Weights of a small multi-label image tagger.
Model: 21.4M parameters, 48-pixel images, arch vit, norm layernorm, activation gelu, moe soft, num experts 16, patch size [6, 6].
Data: trained on drawings of small networks of dots and links, 195000 training examples.
Rows from block 3 of a small multi-label image tagger, named by matrix and row number. Rows with one number within an expert belong to one neuron, the router's apart. Each number is 128 + 32 x the weight over its row's rms, rounded and kept within 0 to 255. All counts start at 0. Numbers have three digits each. After the name is the row's rms in percent of the matrix's.
Before each expert's rows are labels from the 100 images, of 14848, where the router gives the expert most weight on average: "lies over" is the class under the peak. Only what is clearly more common there than usual is listed. The data: drawings of small networks of dots and links.
# router: slot weights (model.blocks.3.mlp.router.weight, 32x384, trained with AdamW), inputs 192-383
# up: expert up (model.blocks.3.mlp.up, 16x384x384), inputs 192-383
# down: expert down (model.blocks.3.mlp.down, 16x384x384, transposed), outputs 192-383

# expert 5
lies over: dot
router.10 126:134117120112103110117127154115112164200113111161147129103187158077156142107071155106111188165223128157149142182176098112204104075135101132119112187153041160126136145109122209144158145175146091061077194146162125095188090112116082167158165137090111171162120144087093123115145094092075122065126100121086141129132086127130131119169153176169107147125148088133138097115125157121098152117133154097162104112166085066157111107151166194154143112139152065136146119105096144123190167114105114081096123113109091098146144133100079115080137064124155118131117153126121164125145101033164171152
router.11 069:108163084095117124187141205108131155201155096152099138070152110116101168121132146094111068157126093151178146104133114151156106093192089104089122147160119122169107143110092087110113173155145122085092177117125123139113091110173135113121176109105149178201102171118091152080079083080140154044079189121121169132135108133188126084080145162145128103140133119103156081103130191164122191106123152142119114135140159065202146080167166139090108123125128137105154101164131135157094159109118171127137157114145115145103137184146078110130102127191104135110091125086137154152119069086148189082
up.0 033:121153111099091099143181157135113135106167145152105148104126073129159110128171115118178097096136095163112085104134100136083173131068125141121178125161087165078086102120147206179136104131153093128152112149091126159175123159148105179100129135121113169144139121144111090135098186072092141136169109075109112163141138135147088155123152151115058098159128121157117129106131162154144108079154141071109190137122077085071135157174106158152193142124182114108096136089133122086140134113118078159144123098142132125206131163098113146186130137172070164125094141189161137188102119056112125091
down.0 037:188139134108146105118116146122143141193139116073124109168133181080108163122120111146227162108094138119181129120139137181148105127120130115138099153076135093120127015101103115142142076115131113124182147109143120157096112155104116135164096129128070085088121141055171105108116157124134166112108132137125152163110155077089134169142103145086120163154162149159069086099150152122139138105110090143108095132160127048135095151158138103117141162114106148163225148106081142126134081098147167141121112159112163132161075181114152135146112164140070082088185118132128182100124139087136113159
up.1 097:118059167203122132127161157103148121118131143138122112129117153145115138107121105114135147134070130169144108084127084164140109114093116169120139152138088138100152114038135206086149130141114148163107082118089137105095181147110136106094133139069113079069106128117125148173171145160076149115132156134061105089167111162143069147171176116118157118114105160167120199193146051163177135104195171192108097050150170177116121108154141125160151095106153108177140113136145129199106168102080143105133074129090167094217121095126138130125174152141187110143163137155085111184133128071158096085
down.1 085:128095122114187102082115119074098104166100119081133134083155124131103172157162122118163139054100129099122102185086121116132129141143130054109180126136097159103103132136108155104190079116145043142164102139149080187153172108116125129148106132125090152148168142127102130124093136115092112127145186150157119163171121149179097132121091151140068128119170135052136145094166106100195172144127080150112125155144162107173106087109149178156099135115109134125125128145104127106119109125159126195130149114144137104159180155132145168150165110100135113112111097133032133139056112114131123169
up.2 112:133118138180200157158147140205124020112161156140086166190138121203142119116125121166133161096141133100120142119104112184114185094134096134132135134083087130160102171116096079120163067143187108119116081111074194156124112147162152157121141137124090137101097141141102095118092145129148120098104196090163074159124130162078143132135097170113129101159103081142126160199160090124157177099154112153072072161094111068152129112072140148201103139112134061119153148139148099105149113123139134161182135127095140088108148108098160096187173160131117138106089080132093107153144137160170156102
down.2 097:081123124140114086127080170104088085129102150180153111097086114134153115091117097135188094122168145173137167203143111134132069150145138080085117085147120131093120157057064142139155163195109176131136140143163183136110132144117096127152151128114073088143122107093169147131137086122108138142112151129091106114120109172156123153111122164160155180137094121084124156150099108103148118125179137095158153089112102160137145151090159166179158151142149148099070043140114118111156127109139051126123123097128112149170128147173113122182124104131179130255162168155139116153084151187116172147
up.3 101:103177132151082149174164173105118106096157135184081142134113137133107156066199117129155165148097092137147080136096113152124110178159163084134132102203124165142144097125176103106102075166101092062130115069078132129156099202124132081114182162069129109130154064066120101143111135177118104183155141111051148111128115145101121130211105134092108101137125117160159155186130189082162159131120151166125123105087134124159154202107096157102138136167114135145119098155077102076100102126076096116091123161127136107148128109137157134102162137059158093071095128118144122115109188102142137130
down.3 095:107105072160145136089159075164142132100116131145166255141195192175104115160078122141118150062080167145130119129076149160141085112152203115107149168098129125158073134161142110078188126092129081145101111190182160116076128088130165142103160123105115069117108131119178075132110129168148158162113121105099102145161152129140136110130132128091168130156134165135136090152100119132137150175134075122152134140131110124117143143177127144144097105153165100161126087107180161123137141176141103114160103145107157143128116132184070119188153121060115177187054081149141112122130117106163095118
up.4 097:153130114146113128094055125163147127130110101130144076111076103117136095096095136120173091097148152142065100140181103227149067104158170096087144118127163111191156150123132099091101142211083138185149129143100156208157109085114074108154165124121185055142167109088193103162133056124115115103080133181154139166162146125114133091097119153150112130107131115113143133188064106104117100157139159145152170139194156165172108095130146145138135150143078137125152115149063148100102124135125131153199135127099168119112148173109145135124097128216136184090112168161148170147008137115139164140
down.4 091:098145143121159119131134099114116145138107179088111151108134173112154182133185152147117098126136130129167091128132154144124074134093095154169173125124124119089117165138069109106124168057150159132106223117106199130064155137093129179191180090069076127105129122114146099108195168133110161176121109176128098089102146157137161027125137148110089120134082124121152213153136145125141089086111158105155137114105104082095144132096112110138163129147141101166119100125143080156125127058098143127108092161120163113099137049066103105098148147108137065131120176117141089067133115163155106121
up.5 101:127163114119137123150110149089098198148100158159180126188095160125142166142079141092109156114156131105089181089145190121103087084155141139108084184149150119120178078175114107150115104154183123128148167082131123158181106058161133185136119159121090175126222112095093083131138164157124160125110154177117110157146145123083071138163133089152141171134130151073172123082066115055172126139112106168172072062114096174082099103201119096155088109157181052128105145110128123139035111171085117142116140123107133147108150117128128087131140151113127177139126173091121118139115114139133081132
down.5 111:141088159140117121068129102139098169141120112132131090095170116178076126142164132095172131098144148139099149081137052118130131102133108166138166172167140156114102216142158133154101167121108127160093111136162162118181073094156118081141122140208121134140083136185159105141124105091154135136119147133172113134113131130099122070131172137095152117044100143120155120181116135136189102164110136190176167146132101048104113153117112162106070106164116122149140128133131109210132130156125145153148110131124062155163153097089147111164114154165110170218144098092143142101100104142138156170
up.6 089:105136133162179144118084107101129100135110101064153134104130120098147125124164132157166096073110088056171096151190123126096106131125140136108126111085120129150152084166143166097109151133115055121151115143062107099098154166094167053133137101138100152118117087170109161147166147140074191108139131121143023157197096126094149120144096072094115109139084147107138147164173091153141191106132106156137107151145060177111103105165155167101112136128195155117150137114074178098173114153064102137119061113170109110123151111149124097145187109158147071148098160220088102136097158111156090149
down.6 095:167169157174187064150146146163113100167109185116086095098119166133132174106136112168112126079162105128119053171155127122147130111100121104094148094083113143132153164105079138087112123136079159076108135099170151109147135132155163078112056134088132037178121111093104099153158125157153137177178140153150154139159154122126140156130150165115138098109092101179142068139225138113152090139141079125125104091103129110136156146119091141129161162113120077173128124112138083125088091116139114122107138141119122117097097106143142125165142099140111176091100161150155111097101068086143144048

# expert 14
lies over: dot
router.28 131:164116111148152110144190190077142082130145096092103105174048139093155125200150134146109123156089178156151115094110101081141100112200072130177105127155120176159166118121155137135121094111134078144182139062173166119101179116134121145107141158063080174101103125137052139194089134121167076087155127084158117149166104109116181131098118188126101137153174115178167126080103184128081175074136147113138153101132073110124147134140138146164125085140168159183109135152059158081209128152128146115120167136098131084152202147102105101076159113107136156135128173165108155114122098093156212115
router.29 123:160142106105129096189182189094126177149123038171094066106136129118094216175159138090155093127075155135157126147169115075152082078153134158121137104121138196129137129126117104134140170169156143152144141127152098128131112156137128077113086138074139140191090128126132105134104111102160119102101119079094178148203075113170080110094113126177136080121073110132161119095147211094133119100177161143093130102173091077153166116107135146127134126125133182133088101130095136165160081128135179110157137111097173113116169153128113104066151137141071155122115117097118169144146148097137128083
up.0 104:110166123139091161128070147169110153154136122155107165125113156170117089127098146103114175175096125174103120162167140092108153078172107126133154096136179173141133066111167164086093132121101158163103131142130087143190175117190075130152114124151233184067131167061161129128085117125120150143116139108102168076116139081072125121120154106171161133126162120096098122116086093143152117148126125091105131127162191101140108129172168159070191195101162140110155149068176132193110133103182186102117103116104084151157089190068132139150057067137063124149082173146152162155158086184113147133
down.0 099:137127127146097093095128081122110121155129098120114111167153162123151109138119080061088162229131166152117171099085098185136145118067116140157136162174152114113181158155125120118135086092100107106115108161072143182090137147138101168129120152141138164093127180151092081130133124095104139125114153142153132178125119068122119116174165120103095130128075160118081156128136136082106160150128118142163113088145098238178082136060169135153137104144118112116165108127130125163114098116159139104129172135097139073088133128158136160100072120160156066055124179106149165190104112108188181162
up.1 106:108182126134112098157112164100120122187149146154153120117118066136118126094095113093179089103138106119164187110110133149088158169114139117142077192145168083107126135145195111145125173099142117117139116144150084136141127096122134114179169070165153163098086116107144191090131158122147094019176092182133135107070148135121133167094157124127156120161111156089069098106088149143088100152122131191109069139132148129138116151145151131095135103140095145126135130086144143069112127177114139065104168139133137165065178092141163147089178182094143149166142101124118047104124058118148129157
down.1 097:160123111078138106150202122174143123109113087141116113153135125122153112162145184191155094105114166141088070098117148089081112145141090140132098128164094096163116093120139104176107107104141139152118156154135140170111158161122139160131151129160120049068065150119107105148103135081136104189159094163128089123200148195128128085141075122100098121113163164133188130170150128109096130187125125169158099136062075096121105174185111141108137139170181106139125121138136151133106123145185127055163145132132120023131143124118128130136099162180140080114094076137135146133142190104098066145
up.2 112:117126139117128122143097163125102165156095086137095099099120146103153122126170122110129113115133131127182106139099108078091095184123153078154145107165128132066104140112067101105173102136126112092054104156180165098146178112131067145125149152142114145041106133103068119106222123133150123145173141183190095173075061134125108194147093129164089124215124166140143124146112125159165133087143103123149114178099129127182143129129120117079154114166154097105114058099158114101127074088097153143063170200090134131126118119107174123096137105168104139121101103134180129118135107136103052153
down.2 112:135123121105165081163158160119190128127082124079181145126134131117128121124146096164114117132147126129131123140071157174127124120112102116124138175084145156136137178194215158118154121062078107168203126098085056128098124104173145129155093161055131158110127120172103171128134115081137161113169118129147071126109151103119133133117088114121152167112168075145182133168087098095147135119105109135096154153124133152131137113133134167120163143080153110142120211068138140087139151104151152111129072161137127135137092143122099123155067100114146111129104202157103096121165140136149151081
up.3 117:141165181181110073116168159154118149118125091176101093153097140113140138142165151172160093127148103084148083111101130128149123133094167074133129100073113153070103044116127164102134168137114130169110139107140106153158104100151122124100150165088085112091108123120057060132184145132126112143095145158087161129129030161118115160098180116148142138170128148162150142138167083179081111119146113083150122193127107109166172143069102104128143142147123138136098095075126093150165147047123140184114142109179121181134114084190106115145156162064042131109174128139142103088143107157082150118
down.3 119:128141108121146131078121053108129093151143142101177127113130100155123120165138125141148149192161130069056137151073125132101121158151151121084154106089108130136169130200169087123118129073096127114181124107120096148101107136113098184135094111132106128132104133097074116117094124117113091170090120104136174183128134104108199122118063110143199154135127078152195130131137155074133156108135145119084144100100134125156149176116097192158113142097149151174105105097142147180209112142169140131072114171147144161112142180064121133155116145167155152069158135103106067121118181101119101123
up.4 089:099143194129162121160136163151111123134104078095151117151129087131140161119116161168083116110093136122147103145126126132091125169139138122051101125054064079147071112049135162143125182113167158138142219099146133121132125129128159142081090102142161140153197121126183108128151103155110095137102178126127097116134121121098088145174131097129127119115172167089066128133164146149137057140131159156151120124070105128137146156114118134137179114170106129151174098179133092150146165139073149124111142169186125151110099132106131087099121171187088109096135141096113182150089089096126117166
down.4 093:176159078083074117116103151120099102132166151127113078145133166159165115107146106160145124138131117052090111155106123134104095129129159169122149099097117123128180162137154166129088124143109096144117090143138135160081081109164145069152115091175081105087134126155094125075077135119165100183137164143152137142157127107137161152130096143120150105134183098114091131132090108111140153118077118104123159099104094172144061166094149112149101149158161136102128113114133068146173140164121128115127089113181101123167132188113127152124179179093085148111150143193141163076131110156121171066
up.5 119:076110160142172177178191178097149084146105064152109110158153153105155182143141182193063117117071177130149084094120078138109105114096096142064123153112160104105081136147097079135093186127168111175176119218109172153116140152127140150097074134120163099130163162180167109190139087108149163121130080151125146148200182130155140110153132130120128120054168102164096104130126117119152079166084123138138092145129107101157102111115099101140181128119170117093166101134110099082144142148143113081157163083153097164152156147199093125096125135095121158114107091075139108129131142136105073169
down.5 137:117136129163111146134108173152127102132135106148107133118185048130121140106129102089089145077105156147138136084109095054100102111148120096156112102097167141123184160122130130172071113148117079154164129121149220112173166114141049190123110036130142141104125173170164151115091158118126103096071073162170092095178139159086174161115103150076139195162139114112164088081197113146143127118102149095120099182134097128122098136118163141123060112160172133101142111132150177151176105143106083109129120111080154135105141082132159156102139106102203125141091125147076090176175117156146157199
up.6 092:134117124074126092079109135146087170115172146166166153112084090104131171118113135125143101104211095122152110218135149147171142101087107137120066158098124104113170097132150111126112160110130156163102111112135083155163131114125146141117131155154123133129086082116068176097081136079118105060076134132154076157074144224142195114124105097117118142176107102147102183170128115082163164151134103158147170074149162186165089151128077146117196127107130159143117138164111178119170107120121080103149157080133174129118136121154084072127166078127113139145131141161158191166087086148093141114
down.6 097:133081061140075125129132212091164165177106136161163115120142088095153201190150105170074163145180096085174147087151086079175118108128092116128186119166093176152119147113143182110066148112075141138128088152138135089148198155170079118090120167131139041107118119162160162084120085058169127126126090159121076156129062156082130084136137185139125155142169169127106057126194093110134114132099084082128149101138137160106130131119151141145159085173124141109138138124102091129120159126192094099129158158138147158054114113143159211161139130148136119114181126108094122117109076152102131119

# expert 9
lies over: link; dot
router.18 057:131095147071159098097091115109118131091140158168134036093152106093139111102205078168160127124175118132133126111132122107126124135108144131164123127150116196146051110151050144108141189170166182137134114125147083138141152198124066109125138128143087156158133169187072144125108099121099157119069139086103183113142115133131092082077157130122091097119134145152102113080124121098144092107158125136122126092137109149107153111139175132119099153135231087160107063137099147163126094121102136150117156117106144120150132214096096117108076168120120133118157114138142136125110106120110154140
router.19 082:048131167114139137114130126142113127085122098099155108084131164092160167093109095089166124148100120145165171111162124126094113076121150099134162124103123121143089144118124091132119137114211133159110143153152079169120094154143130088099173106141191143156144108142075164089125168097186140122122165172162172052179155095106076126148144126145004122129131116142143173112151111142113100098124135158125143072088142146131088163081134100144130169165172143159123094141101109122145120114088103139092176160171129135123084163068076100108092138136113102162169164142196156184094156095125093129
up.3 112:168168104153163067137141147126106107083147128150136138118104141138162161080072123142145168175216149186112132134125081127138101144158137145150094161123117106064104122126135169157087126105136192204202150129147127170132093167152152147118160193099126108134133147140225104138094137120138110156050099145168035152090124120157166065156124145100182141091084109146063134110113132151111127089116138103114101166098098144122115097114108161151144103138162094159123121119117091100139084066121141081132116123124133121137101138093096173113157131203052112125154141162132159118134137073084146108
down.3 110:148063119156186124076120104154119089104145082111134071188105087112133133121182139131127107123196133154107117098075153090154116140161132106114124150131183108136099094120111113162092146144118096154075095183140157132120101147108126088108116101174113211112104149063093149182117124148135154105126123139127157164116159147138117088191098103157151156121120132143142095128044099130106092129154106137127088128155172178203160169175153146104127205134154167182109163080136158152116089166146107163113117106141181110103142079178160085167097187114124154122195145098097131067183109152083119085
up.4 085:136149119117118104200113101162128156124152119092149066180147071100130065161125091108115151119123167136086151118103137149118085087138140153170125143127116109184119118123111135133158132180130123126096111135090188151092163133133094127146117165180089114126091104139061151122180106148141197117159176167146098122116108141109127129153100110150146130145106160150102131155066191142157121110124153094133111125154112127141144128123096135099159142184111200141187132106181178094088149129148157154173175124142160100142119181167171091089130086206112202145092160085140154075150070117103123123
down.4 081:097123136118145127080136168074130115182139154122105138125103164107129144154152139169138147170171055138155136067150107166108107142116078106155148110139112121170138162155173146093154104104141134081100119085189095147158165080133126120135093082128141110065122092069140140159088110121073066158091112156129153097189103133099146150143153124127118213108158160120153085109128144152071166109169080126091122163149138149102135105112156090107103124169087099172119099085143135154157118155096113119104120142153083135149114085109138131082090136150172090142129117157148163142075144156098163142
up.5 111:172161164119151176117134109136076146129102085120102103109164175175147178126150103090071118174141179134079063120133117141141134142143089065078174146112138158123079133141142108136162147133084065104172139135124135136164178125142145138118101122113138119141173138086167124144091137133121158157122150075121085106058146194049164127191116080178124076150124116167069126143210028101186120167134139105152114067180110186164111125140134114187143077156158117134113137157149142167204126102145122149120110081083133092100153120142120108087140175136124089131141113116089112139112142137109096126
down.5 116:121114106146121100165096052120152112178151145068134129119124157166092094112112173118102147161199067209158118215128206126185137126147126159173172157182120117112104086196053155079154142133176145097127107070134108080108080105163119106081067076166088095143103166097162085109123161108158178108136148085065094135136088117118155137135173087120135131129155094149100175159125165096149163184106154144126127147125164122195107120101122156086108123108127116100149100186136145030069133146138184121121171136175162163079158150113101166135131096099077097120135135120103181147116161117166113119
up.6 097:144186126124106144161145152132116171082142165135121103095120121128096120122110124135168103153149107107119123140146153080119120097126138122130171122139100087169115110136153158100000115185143220127101080124137177099138134115155089133104136116172157155091151179093071099156135127152094139138168112130133099126091162109126123110138113064134216078145107138183125112117098112189134180095180146164132090141180157076124158117112081148121156148112137078112146121198149147074114111145106136121097090147153209118101102086130177136174092120131087141133118144168126098134172030163137080176
down.6 100:143183093121203143206109088123075129158120075123109127179134094070085099141162113075129182129108104133132096092203083120145183154106133106116138095182128125132146154107081136129128133144153149127090113118090173177115053062145136159162099119100128088080100091174163101119147092123184177167117139125139174099165146185102120134046115191116152114152167138074112131145156130086138132140137177142123135142112139145153128113154188171119142115114137162171123145180138130123149177119144133125092142129141089147185120162114083110092164175170088038148074064165122200164121149111125172131
up.7 098:182113145111198129134139102105115128150100121182072146184099102137103154175188082133139122141100042062129122094132085115165072160129137080186138099098129106138125093079133132065116153120108119149120077147165054114083145119127152147137191145145148124122139142126172130041104138127135080106151123122143094085130106119155104128070143104164165071114148079155178074113133130120141165155152131102170150110128121202150132192131104131192125125108137096144079051089116082091115097098113134178091093169159145168138145129173138140111152175167113146104182137106083173111101110124131153123
down.7 101:130146122071117143135086207102171083086143129078146157097097171109129117085087177066085169127134130097109151152142153130131196121167158132124130148146138174114135163154119126130145096087105136112129157134120104099131073106185090134112064122125133162086165194067136152122139127127182083077121071144094081133094159130093117134160109121125119158141135080110124128155148168165134182164122149109095129132128124116122117124169112153088157160145101090142116133187130072101181052116216075118190122077094112093085125102149121151128126156101193133142117122163103145163159166063182126144
up.8 110:117130089147090107104137070132122144176180146152093123128143180163076142113124140140100113106123118147113104111156142139143125096122197100101136131143159080169120129120164094138170083179160097135142185104151125176136102202194159125093164153100152125099103127152194138136148096138108143101161182155123163162145160163148165139121095121162136132161143134096150160041151117116130130151103076169114173091103099066172125184185167103071098086126106118135157190131085090102143181154164131110105077118181066132173115165118138085109061068151150166146182121090124131141118154078113146107
down.8 102:129129110108127161130102156168121147141105146148186181163148184124173093102162086142115114150106104157159107105087162028055102101100102158133124070140194156076109125103107088131135122141129083106144117166099201154146124058112086089139139139135106077172154134056151104136050124117103146142143067135153179090087099109163089169129144096122169165150117126142104128133131074104143119116169088088174116178121134125114108166165128150021141147069124115123052137023133210186117122071116114143118198135161119139151101167124142146119143175074151136053158151141175126110119131089120070130
up.9 041:150102106114104190144126117194144140190126154137095096123191095116123110085158150119111175153065133147154104109129139137178110115173155060116132146129112077068116110136199143086174179121139168154127133141105102195097106141155114133139103144117085176164148160096182097107175074152122132055135108121189154097120101113120121083075120194120075123111109120147175181073119135144139140109127115043082187167166114166180021126116127104076125108166192137122185114108073218118153143166133134165159108144117076163110157100186130166158121166152163085141113170123101151140057133131197152165
down.9 042:187151112094137165132073144145060103106084113093089113123121159140141163045137142130149107162092182105105128108102095086126189171087103160111148132113119086165125107075131125170151110142188064111126098165174175105124170152096175121137131151141158092105133117161179129104093162099072149108146112161123149094155089155088113128097094111142169141161120146098118138100144104087183055150125107177156144117111140112116091157132131168104144131094166106199091195150151092093115151116090095165169165070157080110180138142137104166137114196179117145132160117187087128074150167144111106133

# expert 2
lies over: link; dot
router.4 122:090111146105177123127144120188176096153125129115156138100137139151159145120102108154150112137141095124097143115162163092113131118150128145141157168131141217135111191086169088180156130136091119125101110111158073039101178160071178094087133122168129117124166104107140164102099096117172099094094086173135120103160146110147088112177107054146094129109102134152127112147164106110136092138144052122134100103062141128148130164172131160164173191142122127173168202086108148174147113068117135104085159126084119117126138087122168121112137144092167154142139161128143146135123156097153112120
router.5 130:075139130147182148079126080183138103128148115137136150085154110116172138096149148104162109157150132095082127179089137086120123135118152139121136142157149153154116179092120094170118141134097068109076141162140082111154171157084150089104119135135122161194172113097146099131141086125184092144108111132144100146173126118100128115170100035129104110133118097142117117149144073132146059118153098154123106097066174116129155072139068137133170150151147142146213148143105064092137112076137136147109131118099162136113126129108175108105117142098116161132166157123141165132105152119104119145
up.3 074:094078099148127094076143119145150146135114104099143114098118136164182150118146156121156120134118164035103120156106140093000114114092115173145084125101147192152124153128117128123146148164092156106115130132142144156113140135123143086118126138170061124168074127176127104133113084201107079119159119137146085106088139127136079120152124142101095177106143181107157090157137119146079160132180108111145078137108214166154103114155144070107128115091116108096156127114166132093162158172140091097124060104067170175162123124155147103133140200164093133098180121136121129132153096150174180179
down.3 072:132113121127146143115103129130176159129127111163101132098121093064130076098114139125158179088144155114105128041117027144094106135108102092123117114164066133112117143155123119112177073126090138112121130139135182143144110134109107078151084134127156145155149107115115155108143091130152098097155147109138060131075173119181135127149147110166151150119115139131141139134122119102227111151109150118113160126121051140080140164118163130134159121154130132154098140098066123158110131155148118141143134110137114100158155106111142147132153176159152151152100118159092179112122156132122142058
up.4 109:093129177173114138106205125091156112115203165086160072130091133090106130134113160127106165142143099092183100143170173143118154086143123159133114097114142146134149103133130127107086154174079156180105179156103160136162133161144141117177114136154089126072110154197140102129157166169085129201143122116149107089150169114159123118139116056080094133076180129114120076137109108091098161113183151153179130140136147143122129099136157158137071152049185120161112153139149147123162188156147092155117163127124166064139069160136090111147086031160147089112138127159127102067117122171124124146
down.4 104:117073097140113051158188076064104090116073086137120188141159103149122187116187146084062078150130148110113158161125122124074136105117103153178119124155069114155141118122086135117116114170127131101124114052149194108065104135139098135166168125095128129163140126159098081168110151145118110017071146087135150119124115138138090161085170138104089133130092160170142133165126155175149163140043129245116119165122094066142086123139181134192052113129151113108129121118099065155149080114117123181109144130101120165171155139160125142113087147160137084143104113102147131138190122142143126126
up.5 094:124139045090123093128145135164114103168137098129109150102145102122132119119146074121137140074165096157127090105117122106180180165120113137138102143105172080084149109110155178092127101161077154050141116107134101141100120089109117118107198146131143174157103088084137064150090170129126176145153125116073131182176140144119096134075171130078135167117135124160126090154105098181100193165152100128181143096178126128145074103173109123090128117092171082139104100130178132099206119099164159154089142138145123128114105132132181146141140109149185109126061150156161099106122106177139137115
down.5 093:116220103155159113115163078113117133176111172177095123084130130124144095165101158081105133163077137109157209094135068124090112198139081096122108104147089145108153095118096100096092074091153099137111096117165151150219086099125093142103153133143161129153125164162076123152169114144124152097117124176184163164100160058116082115125107171112107161153115131107103104102095133123097110092104131120109172187100157065092199106167082124142118122148167117103095126140086108110148140084117107152080138169146118149205125174093139142116173147143132161073155121148131173162042138141085122121
up.6 106:082175135132125155135108183147175116121125061085147111121122159162121121189104116141135110094146133056080120116146109138129119113211136130063163063106111092113119104132086140133099188126111193105155046082187172112122125135125154122065176143132143134140146160114134129106050064099129186161087121132131149160106148150178151173153135111172075130163210141143147150179115115098145201096067140084111147106139106123163168158181121067134060096205099177119153114154094117161137141079119140138093208078129145118159167083115143078141188107115118179112107134096137161171087112130132143135
down.6 103:138143136129086106098099118108085209138100141134081129144098070151047086097072138136081143129145112160169121114159177191156143134097119119103157107074069142152121162153151128135195138125097135143097133083133145196129081129119118160158132155138139090167163115120138090101084119108144161161111075206128045127164112129080154087111157119091170037090163136148133090186149075146128133108146146118123086119120191137166135162154146141166160103144103147169139100095103139130089151126100122101141140084122132124181100136093109158153142138221159121164094118182189121115152154141107090134
up.7 065:107075179135160154121141142157186109108164067126141181132097111136161133123111123137150126116120121098119103140114112086153165124131097131101142142131106105133132146096123107183125167127113199121166094142172151160179193158117132172150123053090084171145141142142099073107131081132133092103074119173100114194095183136135113075118114119115144133114134094134156145188164147137098137150115134172071174165185087143149071099065156153103148151124141097084142128138147172091088133154111092143134151125180112104153140112097153079144135140116160130158111165081056069099103138188109068102
down.7 063:108117091143089096140066116119056093121099114108155111169153149189080122111130149123137129148120113190091177144092128140089154056156120104110134135100065128120150159113154185094099188119122144108096160101137082110166166088067087108137176097100109122141086123078141155076135132177101189152146133115112191097089144129114125142217081125138137162177127141134086123177132114140164151169164130157158128133170116082196121140154096089153095194169096095115121042100145169125112069087103050125125088185129048131090138102089155125107090090202124109100125106185153107155153078101156162145
up.8 083:158152102185110130169131179128146135119153136139146153136157100172058121102152089160173134097125106119119113123176063121119086125095158131073110109109099144129123163141093090163095059124166108170144142176132122109120134117088114096137104153148122133204094110132139118146140179168157148129187201124115089113136140133196157105056106138140116153082145136099143062113091117141125147125116107104114176134096117127139136168111116143129135102107105139143104168125160125171083173161126142111128134205139112136123108143082099108106128096137157097099102094153111062126106121200124110091
down.8 083:174152141131113111081130115174137129109097138141108081154134084108143118147074173070119146149125167100151130174104105107146124135072118120155144161110121065163145124146124067145165139152097173073093129119105159096114121167150109134125163152180102154104131124128099123215118064191138114094141100092118127077111118149081115151164113182159041181120115152151120113117178121153158115088079099212147163092167194103154120125168101096098138118158082175120120077135135179129079154134140165105078106120170167139123158110138139137162131146124171181169136102121159101105120107144123132079
up.9 088:107151110141143093176094119092121104125101131158115118089121147102103113134120128130159127090116137151113154107156115102139093106169060170104104135101081129169147110085138146129198120164125151176110134066159105109127107102150112158139214092125109151162156149159189129171126139178081109139106144159063122158109076147104066221131110191113192152095156139109152113144099113149085192095123109169081098133108167097130140128112149129078104148116121143124090159077146193098129116178113148169121140098143091101178163147173167102161136091119149157122201134141129113187085082106132116153
down.9 090:139161126146107135132133126132102160117108091155135160122174046141147189095139119157116033092059129146137106183135105087156139087136153125128151066172088083089120108113147142127054111150149105096131103148131137101119173138140155090069178096111152075127099074125117154100137129115087104097104123137168130069118096101131173100155123139146093183145144158115112148118140123120094157117122140093126202083129133137138126077107169134182166139140108130142100114158125079149104122123120113105142166101109129165101154150126111118117070124129209073088163146109170148172146133102161201123